Weights of a small image classifier.
Data: trained on procedural textures in two colours, tilted and lit, 48750 training examples, 19.2 epochs.
Rows from block 8 of a small image classifier, named by matrix and row number. Each number is 200 + 30 x the weight over its row's rms, rounded and kept within 0 to 999. All counts start at 0.
After each channel's rows are labels from the 100 images, of 14976, where the channel reaches its highest value: "strongest on" is what is common among them; "patch colour" is the nearest of a few named colours to the mean colour under the peak. Only what is clearly more common there than usual is listed. The data: procedural textures in two colours, tilted and lit.
# c30: last pointwise conv (model.blocks.8.c3.0.weight, 192x192x1x1), inputs 0-95

c30.4,154,151,183,248,193,170,222,215,222,206,162,228,160,116,265,175,195,198,184,191,183,137,149,161,241,196,249,161,172,175,188,213,164,185,237,224,185,202,233,195,206,156,201,169,216,170,192,178,157,191,266,164,196,162,195,195,215,183,232,188,176,224,176,230,197,200,293,148,218,172,263,205,186,196,185,243,185,223,136,183,201,181,194,237,183,206,205,235,164,177,183,214,163,198,176,168
strongest on: teal; black; pattern colour: black; pattern colour: teal
patch colour: green

c30.114,194,255,194,187,197,140,284,217,151,236,206,212,194,156,211,254,204,220,174,213,181,153,165,174,176,206,229,258,302,181,165,177,254,280,204,181,173,162,176,198,205,161,278,168,203,214,204,214,284,226,222,223,192,183,192,204,210,195,178,177,199,193,157,139,207,217,225,175,218,184,194,168,196,201,204,208,246,222,181,168,204,205,167,198,176,195,197,192,156,179,193,222,139,193,183,164
strongest on: orange; pattern colour: orange; red; ground colour: red
patch colour: red

c30.123,170,160,213,286,189,211,188,215,272,190,135,149,167,191,192,199,205,261,190,253,216,197,234,210,178,170,207,219,231,141,171,143,155,229,168,159,193,214,185,217,219,209,248,178,252,173,174,219,190,175,194,225,180,183,197,278,212,217,231,196,156,232,208,221,215,258,181,231,181,213,149,185,151,191,195,189,221,204,170,157,154,201,171,145,180,190,163,203,215,200,185,206,212,206,256,206
strongest on: orange; pattern colour: orange; purple; ground colour: purple
patch colour: red

c30.105,153,276,227,152,182,133,174,155,162,174,180,227,254,193,207,196,181,146,226,175,203,149,220,274,165,142,160,206,237,165,312,216,230,225,152,200,182,241,206,251,160,168,185,177,171,216,219,225,161,181,220,203,181,231,194,178,206,182,216,192,198,222,175,234,190,221,189,162,230,161,143,179,185,187,185,221,174,216,191,199,171,204,203,198,156,212,211,218,206,216,194,230,202,173,173,211
strongest on: white; pattern colour: white; pink; pattern colour: pink
patch colour: pink

c30.24,255,173,164,204,202,204,175,158,169,259,185,294,202,211,162,184,188,230,201,156,151,228,307,141,263,190,221,182,164,202,165,191,234,188,201,180,215,204,169,191,221,259,193,226,179,176,170,215,228,199,195,225,168,202,187,195,215,157,199,243,153,235,220,180,165,175,214,176,220,182,234,223,218,198,215,165,204,186,222,275,185,192,192,230,218,174,200,172,208,205,225,212,191,200,182,156
strongest on: blue; pattern colour: blue; purple; ground colour: purple
patch colour: purple; blue

c30.29,185,220,206,196,125,225,251,199,192,180,207,172,231,149,231,224,173,183,161,196,259,178,202,210,268,184,255,207,149,188,194,191,312,176,208,197,175,188,215,271,245,166,203,229,224,215,192,171,208,162,239,219,162,273,207,203,193,190,194,208,152,183,180,188,179,216,232,151,193,205,235,190,228,156,200,235,222,178,250,220,202,189,230,157,227,169,172,279,208,139,236,227,222,176,166,191
strongest on: red; ground colour: red; ground colour: purple; pattern colour: black
patch colour: pink

c30.49,223,195,149,171,180,263,216,175,164,260,214,215,159,199,158,176,159,231,180,233,287,215,193,267,198,176,160,219,228,186,186,199,212,205,239,184,210,153,169,198,177,242,161,169,218,182,192,247,196,181,209,204,205,217,217,157,209,193,199,190,212,121,164,229,185,197,198,268,162,161,223,180,276,204,172,190,163,200,207,169,176,177,161,165,223,213,205,165,208,167,177,182,268,175,200,223
strongest on: blue; pattern colour: blue; teal; green
patch colour: blue; green

c30.117,207,216,166,145,225,223,188,184,182,164,166,189,199,270,170,181,225,209,170,195,144,255,173,276,255,188,202,192,214,214,244,228,216,188,202,194,188,169,201,243,216,189,218,229,201,147,218,190,178,194,191,201,180,207,227,195,170,216,180,176,220,174,233,215,217,210,176,219,169,177,141,200,182,215,207,161,202,192,218,251,177,209,249,211,174,186,189,245,304,209,207,242,165,204,213,207
strongest on: white; pink; pattern colour: pink; ground colour: white
patch colour: pink

c30.16,245,225,193,234,190,209,168,186,185,207,145,263,255,165,218,213,222,212,250,253,217,234,276,181,265,172,178,158,205,203,173,170,188,158,221,181,193,235,125,200,202,213,209,196,213,218,200,200,161,201,174,195,177,237,179,151,163,176,192,261,181,196,237,162,167,167,178,170,203,185,166,168,167,200,197,265,186,227,215,183,213,183,228,208,212,187,202,199,221,279,228,289,163,163,214,195
strongest on: red; blue; pattern colour: blue; purple
patch colour: purple; red

c30.101,238,226,137,204,186,214,189,188,179,226,161,168,226,182,190,221,190,194,203,227,225,165,250,163,228,168,183,209,225,215,211,239,238,193,260,143,227,305,180,151,194,143,139,196,245,227,234,181,218,191,176,217,180,224,182,185,227,204,167,196,188,191,189,190,186,191,170,270,190,194,203,221,223,188,182,180,165,207,250,184,223,211,179,204,240,182,209,208,223,217,185,246,146,196,180,180
strongest on: purple; red; blue; pattern colour: blue
patch colour: purple

c30.86,177,141,202,175,223,228,175,197,211,150,187,227,195,201,154,241,202,249,215,178,221,152,179,176,227,243,178,198,224,186,235,193,177,197,163,200,173,192,262,192,193,194,170,211,244,158,199,202,177,210,289,213,186,218,209,179,185,186,242,207,238,141,204,261,186,194,203,201,200,214,206,173,208,211,233,186,226,177,258,210,203,175,249,202,146,188,218,244,215,214,156,208,201,198,181,221
strongest on: black; pattern colour: black; teal; ground colour: teal
patch colour: green

c30.64,155,217,209,151,139,196,193,205,210,154,222,147,189,218,141,165,179,225,215,209,164,221,169,212,173,230,149,127,176,262,204,182,194,159,194,223,180,197,187,145,294,142,214,194,182,167,205,241,190,178,276,171,242,259,198,174,189,180,190,172,171,216,195,214,184,256,211,223,227,201,185,222,203,163,238,215,189,217,181,173,222,197,222,237,236,231,190,216,218,139,175,190,190,190,202,155
strongest on: teal; brown; pattern colour: brown; ground colour: teal
patch colour: green

c30.26,191,198,186,208,233,209,216,239,158,220,221,223,175,198,178,230,235,255,186,229,198,158,217,275,174,131,205,216,209,191,242,171,175,148,175,117,213,225,232,160,177,185,196,280,220,207,176,165,219,171,212,214,192,140,171,170,175,258,250,226,241,177,227,295,237,226,198,191,158,213,179,186,196,158,213,195,202,182,190,195,221,224,189,169,210,198,206,236,225,172,215,216,154,184,184,146
strongest on: white; ground colour: white; pink; pattern colour: pink
patch colour: pink

c30.36,186,221,187,146,153,223,223,186,203,218,182,224,198,214,241,206,228,175,209,174,180,194,130,190,212,212,203,197,166,231,187,227,275,196,237,190,240,227,216,179,200,183,261,188,212,187,180,174,243,155,170,180,176,227,156,202,174,218,166,217,154,188,194,225,164,141,169,206,182,201,272,222,168,201,175,211,161,216,242,194,252,206,235,186,220,175,193,241,178,158,194,197,165,161,195,182
strongest on: grey; pattern colour: grey; purple; ground colour: purple
patch colour: purple; pink

c30.35,225,181,152,200,238,159,221,231,186,162,164,212,207,209,180,172,177,208,194,197,236,144,151,260,207,215,160,211,222,180,179,185,183,262,163,195,211,186,245,188,153,207,160,176,255,208,217,220,179,187,146,197,207,179,229,173,234,212,273,179,199,222,231,173,248,130,220,195,222,273,176,222,220,210,224,158,208,223,247,181,192,171,153,195,186,186,176,131,162,161,212,258,142,191,212,209
strongest on: teal; green; blue; pattern colour: blue
patch colour: green; blue

c30.124,191,204,203,182,182,211,221,169,236,222,240,152,210,157,247,214,218,244,173,246,187,213,219,190,223,252,166,212,194,192,170,228,188,205,211,172,213,211,261,176,177,232,151,181,223,149,255,200,235,199,302,194,164,210,177,203,225,213,232,183,201,199,196,205,225,151,215,185,216,170,246,206,224,168,165,187,177,198,167,211,236,176,179,208,211,165,221,253,169,170,206,201,242,176,230,217
strongest on: teal; ground colour: teal; black; brown
patch colour: green

c30.85,246,218,202,212,208,213,227,234,176,153,159,219,218,234,195,236,210,142,236,175,162,249,164,296,208,179,212,250,193,181,182,179,249,173,157,226,243,205,207,191,174,175,230,178,237,207,215,221,259,248,247,209,247,212,200,217,239,171,173,240,212,213,180,197,193,174,234,214,203,193,177,230,191,164,207,208,216,159,198,172,184,149,192,183,180,198,191,203,237,195,140,158,192,204,196,217
strongest on: pink; white; pattern colour: pink; ground colour: white
patch colour: pink; white

c30.131,233,190,272,198,273,215,205,221,240,169,184,220,157,210,234,158,203,233,199,203,218,181,287,205,196,172,208,192,156,160,147,217,212,203,159,233,254,157,206,193,215,196,140,225,195,209,190,193,172,167,219,206,182,212,238,218,205,182,179,221,228,216,238,174,186,176,162,195,228,212,206,209,176,185,224,200,222,169,232,189,163,197,199,183,191,293,196,203,233,237,192,193,168,224,233,192
strongest on: blue; pattern colour: blue; purple; ground colour: purple
patch colour: purple; blue

c30.135,198,157,217,219,243,272,143,210,224,187,212,161,172,251,219,279,224,170,202,186,196,156,186,211,217,224,228,230,235,153,162,204,151,191,237,164,213,175,240,209,212,309,204,194,193,191,184,190,202,187,173,189,173,207,212,198,198,220,202,177,223,189,222,228,178,208,178,222,176,214,162,204,231,187,173,200,215,168,250,213,213,205,234,158,201,242,202,189,193,156,206,175,224,186,256,171
strongest on: brown; pattern colour: brown; purple; ground colour: purple
patch colour: purple

c30.175,247,131,135,219,254,256,191,195,192,156,189,208,245,173,202,136,229,164,166,206,216,197,150,199,185,185,135,156,223,239,190,204,249,207,194,259,209,211,141,194,204,203,204,169,231,186,196,161,173,210,241,194,240,117,136,185,217,222,201,167,203,192,197,181,205,213,176,200,192,151,164,194,182,242,227,144,211,236,165,204,200,205,248,195,230,163,208,147,190,227,228,199,186,196,215,114
strongest on: teal; pattern colour: teal; green
patch colour: green

c30.75,168,169,217,192,169,160,197,219,216,273,224,204,181,147,212,202,204,188,251,162,268,184,200,260,214,209,148,202,210,167,171,169,191,159,156,199,181,148,156,193,129,201,207,184,187,177,190,188,155,232,166,189,207,191,196,210,200,148,176,164,188,175,178,229,181,219,198,233,217,168,197,193,164,210,223,197,184,178,199,247,185,237,179,174,248,175,183,225,181,208,210,167,210,173,211,217
strongest on: blue; pattern colour: blue; teal; ground colour: teal
patch colour: blue

c30.159,221,289,239,197,212,128,239,169,179,233,222,171,206,184,251,170,178,210,190,199,175,155,190,208,215,198,238,189,191,162,107,177,215,244,237,181,204,266,146,199,212,215,230,150,208,155,204,211,223,202,185,183,175,254,217,195,215,194,173,222,188,225,137,189,189,217,193,237,229,189,244,207,190,211,213,210,214,212,209,231,232,222,175,193,203,240,186,198,176,226,200,192,198,185,182,250
strongest on: pink; pattern colour: pink; purple; ground colour: purple
patch colour: purple

c30.0,232,216,199,211,199,243,187,218,139,170,205,171,225,240,195,223,233,216,188,182,189,233,173,248,227,160,249,185,172,179,195,237,232,188,201,232,241,180,219,220,229,180,232,256,228,201,186,170,220,213,156,218,185,221,217,228,178,197,206,181,173,166,211,192,267,208,253,246,179,215,242,164,289,233,188,220,181,188,166,223,226,223,247,165,201,220,255,212,171,201,196,216,190,218,219,153
strongest on: green; pattern colour: green
patch colour: green

c30.118,205,165,191,156,171,246,227,205,213,197,202,206,212,234,143,141,271,176,170,192,167,184,166,213,229,165,207,174,179,158,224,216,191,190,208,193,230,240,194,199,241,179,222,208,240,167,194,237,231,179,200,188,216,195,235,204,180,245,253,176,252,179,157,222,297,181,190,166,193,207,213,204,208,219,189,216,204,265,199,244,188,155,168,177,169,121,245,168,143,224,238,231,209,200,216,204
strongest on: green; pattern colour: green
patch colour: green

c30.164,228,123,257,216,172,175,179,155,174,200,217,236,211,216,187,211,187,264,187,173,214,181,200,177,208,185,221,176,164,192,181,195,245,171,227,214,204,169,218,192,220,204,220,200,172,213,210,137,216,153,214,174,193,194,187,231,187,231,236,223,222,153,229,230,203,162,210,171,198,218,198,209,189,181,227,181,207,184,188,218,249,176,225,173,158,212,177,233,238,198,133,170,220,260,197,202
strongest on: purple; red; pattern colour: purple; ground colour: red
patch colour: pink